Rows from block 4, named by matrix and row number. Rows with one number belong to one channel. Each number is 128 + 24 x the weight over the matrix's rms, rounded and kept within 0 to 255. All counts start at 0. Numbers have three digits each.
# sq0: squeeze pointwise conv (model.blocks.4.sq.0.weight, 60x240x1x1), inputs 40-79
# e10: expand pointwise conv (model.blocks.4.e1.0.weight, 120x60x1x1, transposed), outputs 40-79
# e30: expand 3x3 conv (model.blocks.4.e3.0.weight, 120x60x3x3, transposed), outputs 5-9, a 3x3 kernel for each
sq0.0:128128128128080128128098128128128128128128106128128128128128128128128071128128128128128172128128128128128151169128160128
sq0.1:077128128128128128128096128128128128128128128128128215128155128128128128094084128091128165128084128128128092128128153128
sq0.2:128128128177128128128155128180128069128157073128128128080128205128128165128128128128128128128128128082128128128128128102
sq0.3:162128128172128066128128087151128128128128107128087128128128094128098128128206128128195128128128158092128128128066128128
sq0.4:128128128128128128103155128181128154163128128128128155128128128128128128154128128128128128202128161071083176128190128128
sq0.5:128170128128128163128128128098128100128077160093165099128175128128128128128128178128128147128128128128128128128157128128
sq0.6:100159128174176128128089100128128128179128128145128097176128128128128091128128128098128128128128128085128128128128186082
sq0.7:128150128105128162128128128162128128128128128128128128159172128178087174197128128128128128128092128128128128128162128128
sq0.8:128128128128128128128128128128128087128128128128128159128187128090128128128084128128128062078128128128093128089150204128
sq0.9:128128128128128128080128128128128128128128128128128128128128128082128095128128128096128128128128128128158128170128128128
sq0.10:128128128128128128128161078128097128128177128172128128150128128074167188151128158128128128128128128091128153128128128128
sq0.11:102128095128128128128128128128128128128128128169128128128128069128128128128128128091128128128151128128081084128172128128
sq0.12:128128128128128128128128128128128128128128087075128128128091159104128105128185128128172128128128128128096128093128092128
sq0.13:128128128180128128095099128128081128128128173128128190128168101097128128094128128128087128128128128100128128128128163128
sq0.14:128172128109128128128128128128092128128161128128128128128099128128128170128100128128166128163128128128128083128128128090
sq0.15:128103128128172128128183172175098128152082128176128091128128128128128128128128128171128128128128128128128161154128084128
sq0.16:128128128128082128128128128128128128128128090128128128128128128128128090128128167128128128128128128128128153128128128128
sq0.17:128082128128128128163128128128128061128094177128128128128128128128128128128128128086128128128128157128099128128128128128
sq0.18:128091151152128128128128128128128128190128128128095105128128128128128128128128097128128128128128128169128128107128128128
sq0.19:128128170128128128128128128128128128099128128128128128090128128128098128128087128158128128128128128128128128128128191128
sq0.20:069128155149128128170128128070128128128101175128128093128128078128083186128128128173128128159128128128178128149128128081
sq0.21:128098128080128128128197202162128128160084128128090128128128128128128128128128128164128162128095128087128128128167090128
sq0.22:128128128167128128128128128128128128128128062128128128128128128087128128090128081128074128085128128128128128159064128128
sq0.23:128128128128128128128128128128128128076171128128128128156128128128128128128065128078094128154078128128084128128128093128
sq0.24:128093128128128128104128128128128099128128089128128128189128128128165128101128128128128083128128128128128128128128128098
sq0.25:128183128128128128128128128128128103099128128086166128128128172128128128128128128128128128128128128183128128128128128128
sq0.26:128128128128128128128128128103128128128128084128128128128128128128088128128151128128128098182128128128082099065128128128
sq0.27:128079181128095128128128128096128157168128128128128128075128080128165085128128128128128128128128128128128128128128128128
sq0.28:128128128196128086128128128128156128128128128171128166089128090128128090128128128128128128128128128063068128092149165128
sq0.29:128128089066128128128128082085128128128128128128104203128128128128128128128128128128128128088171128128087128128128093128
sq0.30:088128128128128128128128128128128151063100128128153128128128077128128147090128128081128128128158128156128128128100128128
sq0.31:169128171128128174128176128182128128128181080159166128128161093062091128128128128128099163128128081128128081151128128128
sq0.32:154128128128128095128128128087128076177128128128128083175099170128128158092128128165128128128128128128128128085081128128
sq0.33:128128128128128128128128128128128156128128128128096102088169128148128166082128128128128128128158128128128128128128128104
sq0.34:128128128164128128128128179128128128173128128128128128128128128150128128080158083094128102128128128102092128128076128176
sq0.35:128128128128085128128128075128128128128152128128128128128128128099128170193128128128128128181128068128091128128078158128
sq0.36:176128128128090128128171177128128128128128128128128128128128128128086168128128098083098128097128128128128128128128128128
sq0.37:128128128178128128128128086070128128128062128128148128160095128128096128160128159128128128128077128104128128128128128087
sq0.38:159128097128074087154128100128128159089128090128101161128128101128158128128128128101161171128128148128128128179183128128
sq0.39:128149128128128128128098128128128128128090128161185128128128128128128128128184128128148128128128128106077128128071176166
sq0.40:128157128128128080128156128101128128128128128170128128128128181128128099105128128128168174128128128128072128128162128128
sq0.41:128128185128128128180128128128128182162128128128128128128128128128128128128165128128128085099128128128128128080086128128
sq0.42:078128128128128128128128128128128128128128128128128098128128079128128128128154099128186128080128128128128128128128128128
sq0.43:128172128171128100103128165102128074128082128128073128128092154128169128181128128128128128128168099128128128128128128085
sq0.44:128100100128128128157128128128128128128128089128128128163167128102128128128128128128128084128128071112128128158128128103
sq0.45:128128128128128128128128128100188128128128158128084128151128128128128128128128128128128159128128109128128128128128188128
sq0.46:128128128128079081128128128128128166128128128128128128113080161155128128128169128128128154081128173128128128128128205128
sq0.47:128128128128128128128128128128082128128097128092096128095128128128179128128128128166128128128128128128158128128105128128
sq0.48:159128128098107128128128128128128128128128128128128128096128087050128128101128128128128128128128128128128128128128173128
sq0.49:128163128128128128128128172128128083128106087128128128128128088128128128128128093085158128186128102128188128128086155128
sq0.50:128128128128128128166128128098128098128128128173156128084096128128128128186128128095128169128128128165106128128128128128
sq0.51:128128128128128128080128067128185128096171167128163128128160164128128167128128128128154128128128128077128128128172128128
sq0.52:128179128128128128128128128128128150128128079081128128163128128128128128184128128081128128098128128174080168128093193128
sq0.53:128128128128128128128153084128128128128128128160104128095128105128128128128090128128128087128128128128128128128174128128
sq0.54:087128128128128097128128128189128128094128128128164128128128128128176093128128128128128128128086128128128128128128128128
sq0.55:128128069128177168128128187086128199128128165074128128128128105128128090086128128128128168076128128058128128128128128128
sq0.56:179128128128128128097128128128128128128128128165172128165128128128128128128128174170128128074128128079164180172128128128
sq0.57:128128128173128128128128077128128128095128128128128128128128128128097161171166128079128128057128128128171143128128097128
sq0.58:086128128128128128128128128128128128128128128128128128128128170069128128128128072073128128128128098128082091064128183158
sq0.59:128095128128128185128164128128128128188164128128128153128082128128100128128128128128085101128128183168128163095128185128
e10.0:128128128128128072128079089128128128074128128128128128088090128074086128128128128128128128128128102128128128128165086128
e10.1:128165128168128128128128128128128128068128159128128077128128128128128128128128128166162128128174182152128128128128128128
e10.2:128128128128128128128170128090128128128128128128128128161128128128128128128128167128128128160181128128128128128128128128
e10.3:084128197128128128128128164128128128081128128128128128084128184128128082159128154128128128128128128128128095128128177128
e10.4:128128128179128128089080170164128128128128128176128200128076128128077128128154128128059128128128128128128128164128128128
e10.5:128128128180176128091091128128128099128128128128128128128128096128128128066128167172128089128128128128172095128128128158
e10.6:203079161128128128085128128092128191128176089173128128128089088128128157189170128128128161128186179157128093128128099128
e10.7:128092128128128081178128100085164128128128072128165083100168179128128179128128128128128166128128097181184082128085128128
e10.8:128096128212169128128128128128128082128128128128128128183128192128128197128128161128128128093128128128128092128128192066
e10.9:089128128128172128128128068128092128128128128128128092128085128086180128128128128128088128128128128088128128091194128128
e10.10:128089128128095128128167128179104100128086128128128064128161128178128128067128160128128128128128163166128175080156128128
e10.11:128128165128165128178128128128128128128128128128090128128128128128128128128186128101128191163128128128077128128082080083
e10.12:128163128128128128128128084128128128128128128087128128128128128128128128128180128128128128098128128058193128128128095128
e10.13:128128128128079128128128164128128128128128128128128128128091128128128089128128128167097128128128128128092173160128128128
e10.14:128128128128128157165128128128128128128096128128087128170128128128128128128128128166128128128128128128128167128128128128
e10.15:156128195160128103128128097158128082128128085128128128128128128128128128128128172078128128128158128128100128171091128128
e10.16:128128128092128128174173128128128128128128193128128168128106128128128128128071155128128128083128128167128128170128128075
e10.17:128128092128179174128128128168128100128128176128128128128088128128128157128128128161128128128197128105128172173128128128
e10.18:128128128162128128084128128155072092097128128128128100128165099128128128128078128128099198128128085128128128128104128128
e10.19:128093128097128128080128128192128128128128203095128075093174128128128169167128096128128128128095128128100128171128128128
e10.20:128075161100158128128128128128128128128105160128128128128087182090128093179076203174128128090128156167128128128128128128
e10.21:128093128163128167085128128128128128091128128128128164128104128157128128128128128128128128128128128128128128128128081128
e10.22:128128128128128176094128128128128128128128128057172128128128128128128128128128128128159128128128128128128183128067128128
e10.23:128174163128128128128167128128128128128128128128177128089069128084176128128074093128085080128128128128128058159128128128
e10.24:176194128128128128128128102128128128128102128165167128128128128128128107128128091128086128128128128128128099095128128128
e10.25:128128080128128128174128128128128128128128079128128128090184128128128090160128128128128128128128128128128128128157128128
e10.26:128128128100128128094128128128128128128169128128128128128128128128128080128094186128163092128128128128079128158128079128
e10.27:086128128128128128128128128159128128128128171128128128128193083128128128128128170128128128128128128128128173128128128128
e10.28:128128128189128128177074128128179128128128128128128128168128128069128097128128128128104097128128128128128128128128128157
e10.29:128178128128128128128128078128128128128128128128128128128128128128128128157128128128128128080128154128128179128128128128
e10.30:128128128128128128080128128128128128093128128128128128088128128186084128105128094092167160128128128091128128128128128128
e10.31:128128128128128128054128079184128170155128128128093057094128128128128105128180128089086128128128128128087128193128128128
e10.32:128088128128128128128164128128128128128128171128128128128128128128128175128097128128128161128128161128090128128093128128
e10.33:196128128170128128128128128128128128128158128128100075128174181182128128128128162128128128128158128173128128079128128128
e10.34:128128176128096128128087128062128128128159128128175128170128179128097128128052128128128128128097128090170128087128175128
e10.35:128128128128128099160128128093128128168128128085128128090081128128128095128128174189128128079128128128128128158166128128
e10.36:128128128083128128128128077128082128128128128128128185128128184128195068092079128128128167128128156128128095166128128181
e10.37:089100168089176128128128128128102128128128101128086086163128128128160128177128167128128128128128128167128164128128147128
e10.38:128128128128128128128128128088128128128081128161128128128076128128128128128128128128128128128128128080157128128128100095
e10.39:128158128080189082128128128128128084128128096128128128128128086128087170128128195084128128094128095128174128128128128080
e10.40:083128128128128165128128186095081187128128128104128128154128128128077128128128128128128128088128128067155128096128128174
e10.41:128128128075128128128128105128128128128128128128093128128128128160128128128128128128128128128128128128165128128128194128
e10.42:128128083128128128128186128128055128128128166072128128157128128086128128159128167153128128077128183128054128103128089160
e10.43:175128084128128128128128128128128128067128128128128128128128185159128128128163128158128128128128128093128128128170128128
e10.44:128089128128128128128128128128128128128128179128128098128128162128128128128156089128128128128088128128128128128128128128
e10.45:128128128128128128083128161128084128047128128128128128179092128128128092074128128128169128128161128128128128128128128128
e10.46:128092088128128195099128128164128128087177166128128155083128092159155090097128128128128154178128128094128128128128151128
e10.47:128128128128162128128093085191128128128128128128128174082085128163128128128173082128128090128128128128083128128128128128
e10.48:128128164128128169128128159128087128094128128160166128128128128085175128073128103128128168172128164128128128089153128128
e10.49:128128096128159128128128128128179178091128128179128128128128128128087092128177128128128074067128077128128190128098128128
e10.50:128128128128203128172128128128128128174075128128128128128163081128128128128054128128072128128150093128128128090128128128
e10.51:128128128128156128128128082128128088177128067128128128128128128128128128086128170128128128128128187128128128128079172159
e10.52:128128128128128128128128128180089128128160128128104169101128128128128177165128082080128128066128128128128090128128128188
e10.53:128128078168128059128128128128128128128128179128182128128128161128128128128170128128128128128128128128152128177128128128
e10.54:128128128128089128128095128091128128128079104082128128081128128068128128081128128128128128128128128128128128173128128128
e10.55:077128128128075128128128174128086092146163128081128195128128128128128128128128128128128128128088128128079168128104101128
e10.56:128128194128128128181128128128128128128128128171168085128075128128128213092090128128128128128128128162097128128157128193
e10.57:128161128097099128128128076128156128073128159128128128128128128128218083128128079128128128128091128128128128164177072178
e10.58:128128128169184091165106099128128128128128173163128128128128128128128128153128128128128128128128176128128128161128088128
e10.59:128128128051128128128094128128128128128170080075158128128167128128128082128128128093061128128128128128128170163128128176
e30.0:128128128128177128098128128128128091159128070152128128128128056128128128166180182128128154128128202128091102128107128128128091156128128
e30.1:128128163079128189128202128128128128128128128128174128100128128128128152128128128128116128128128128164080128128128088128128128128128128
e30.2:128102128128128109128128128128089128128128128128128128170152128128087128161128128128128170107100128101128128108183128128170128128128071
e30.3:128080189128128128170080096128085128078128060128128128128098128128128100128128128128080128128128089128178128128128128110128128097128154
e30.4:102128128128179128128128128128177128080173105085128128128128128128128110128128128083128128141128086128128128128128128128128128128128159
e30.5:128128128128099128128098128128128128173128128150115128187128128170080114094128128128128128128128099071175128128128128128128128128077173
e30.6:128087128128128128128128128128051128128110128107179113146128128097128128151128128154128128106128128097128128128165128128128128128183128
e30.7:128128084128128128128128156128128128093128128128128128128128128071128128082128128128128128128128128128189128128128176128048128128128128
e30.8:128128092128163128151128128128128128128128128128128128128128128128128196128128128150128108128167095128128067128128128128241128128128128
e30.9:128128060128128128061099128128128106128099093128128128128128128128128128128128128128142128128187106128222069128128090128128128128128205
e30.10:128128105128168160128088128070128128183077128186128128128128128128128128128128078128128128128128156128128128128128128162128128128128169
e30.11:128201128092128160128128128128128128128081128128195128128128109069092169128128110156117128128176128128128128128128128128163128128128128
e30.12:128128128128086128128128128166086128128066178128128128128128128128128128128128188128090128128128182128174163128128128128128128128073089
e30.13:078146156128092128128128084128128128128128128128088128128128100083072156169162128128128148128128233128128128203128128128128128128128128
e30.14:128128128195090086179070139128156128128128128153170128081128128175223128128128128128128128128128128075128128128128128128128128128170128
e30.15:128128174128087128128128128128199158128128128128070128128128088128096128174156128128128088128128128128194188128128113128128128164128128
e30.16:146128154128128169128128128157099128128173128128128169128128092128092170062202128128128088113128128128084128097128128128128157128128128
e30.17:128128096128128175128200096128186128128128128128128174128128075199175128128128128128103075078128128128128128128128092158160091069128128
e30.18:128128128094128099099128128128071157080128088105128128096128128095081128128128156128128128128128116128128128128128128128128128128168128
e30.19:128097071128128168128076083128128128128188128151128128128128128128091128128128184128162128128128165128128081088128128128128128128128128
e30.20:128128128128128128128128128128128158128205128087084128128128128128158154086064084128128168110128128128128070128128128128090128128128128
e30.21:128128098128128146128128128128128128128150128128165128128128128109128128175128128128128159128128128128128128128097128147128069128128128
e30.22:128128128128192128128175128087088090128128168215128175128157081034128146128157053128128128081086128128128193128128186128128128128128075
e30.23:128128128128170162128128084177128128128051128053128128103128078128128173128128128161128128128128148128095128128128183128128128128128058
e30.24:070128128175079128229128128128152207128128128147128128128128128117159128128128159128128128128128163128101128128128128128102128128154128
e30.25:172153128146128128128128128128128128113128128128128128152204091128128128128128085128128128128084128128128128128128128128171225187128128
e30.26:128128128128128128128128128128079154128128128128176128128128157108128128128093128128128128128128166128064128128128082084128146100168128
e30.27:179128128186154115128128128041128128128128195128095128084097128128204128128074110128167128128128128128128128128128128128128102128128128
e30.28:128128128128128128128151161158081128109128128128128128159095128128128190170128094154128128128148164128128128128128128128128128094128177
e30.29:128128128185076067128128195128128128128128191128128128128128083128128228076128128128128128128128092128128128104128128128055128128128128
e30.30:128151128085170128100128128128128076188128128128166162128189171093148128099114128164128171128150128128128128156128091094128138179128128
e30.31:128128146128128064096128128128128128063091158128128128128128128128128128103171128128128108101128128208128174128128081128166128128128128
e30.32:185128128128128128128128128128128092083128128128128128128128128128128128098128097093128128128128128128128128105128171128128128128128128
e30.33:128128128099128128128128061128128128128189105160090128160128185128128128128128104185156128128128159161128128074157128195128128099128049
e30.34:128128094128128128128128128128128128128086086128128128128162128061128093194128106128104083079128128183128195094128092128150128128128128
e30.35:075128128189128078094093160102128162128111083173128128128128128128128128178128128072128186101128128143083128128128153128128128068128128
e30.36:180128128128128128063128128128207128128079110128128175128128128128063128172128128128128128128128176128128128128128128128128128097068182
e30.37:128128073128128089128128174128128128128128157128034128128075128128128128113128128128171128128085112128128128128128128128128128128128128
e30.38:128170128128128128128128128128084078128086128128128128128128075066151128070128128128128156128128100128107128128128155128137128128128149
e30.39:128128128128094128128157128169128187128128193128128128128128161128128074128128191128128128073128152128128077083128128128128095128128128
e30.40:128128128128078088108128128128128128128128154128174128128189128128128178128128128128128156128161147128128128107105144128077171174128128
e30.41:128128128128093128128128182128080128128173128128128092165083128128128128128128095128128128128128128128061128128128056128128128128128170
e30.42:128128079128128128128128128128174128101128106128075172076128128128128166179128128095128128201128128128128128128096128128128128128128128
e30.43:180128128128128128128128128128128128098128128085128128128128128128128103153128207128128128054087149128128128085128128128128128128128157
e30.44:098128161071128093128128128128128128128128077103128183128128128128128141128128128128082128128128102128169128128128128157128128128128159
e30.45:128128128128100128128150128128128128128128128128156089128179183128128167128085128165144128128128128128128128128128128084128088128145167
e30.46:128128128128128128128128128128128072128128097128128205128128128128128128110128128128128128094128085161155128128128128128128128092128128
e30.47:112128128191185128182128160128128076128128128148128160076128128128128128128128178128128128093128128099128128128069128128128103128189128
e30.48:128138128128128128189128128128128128128128128128186128128177128165151183095042128128128128083128128128128128093146128128103128183163128
e30.49:128128128183128128180128107167128128128128128128128128151128196128128128128128128128128128128128128128128128128128128128079128128182128
e30.50:168128172128128098128080128137128157128128128128128128128128128128128128128093128128106128128080177128128183162128128128077128128155128
e30.51:128128128128128128128128074128128128128128061128128128128128094128171128128128128103128128128119128128128078128128128175128094151175128
e30.52:128086128128152128128128188128128080128128128155128128128128128128128128128128128128128174128095128128108128128128128094128128128128056
e30.53:128128161128106128163120128107128128128128167151099128128128128128128128128216128128194128128128073128128128128128186128128128128128181
e30.54:219128128128128128128128128094128128128128167128065110128128128173196054128128128128151128128128128081128095168128128161177128128128059
e30.55:128177128128128128156184128128128075128128128049128128128090165128128128128128164128128128128128128128159128128128105128079173128128162
e30.56:128128128128128128099085128155128128128128066128128128128128128128128128128128128128128189128164153158128128128107173128071128128128194
e30.57:128128128168094081128128128128128128128128098175100128090128128128166128128128196157128128128128128159128128128128128128128128080159128
e30.58:090128128088128061128152149128166128128128128158128148128128128128084073128166128128128095128128112128128182128128128102128128149128102
e30.59:128128128128128128128128128054128128039128128128128128128128152128128072128128128128128072128128128128128128128128191128088128128128128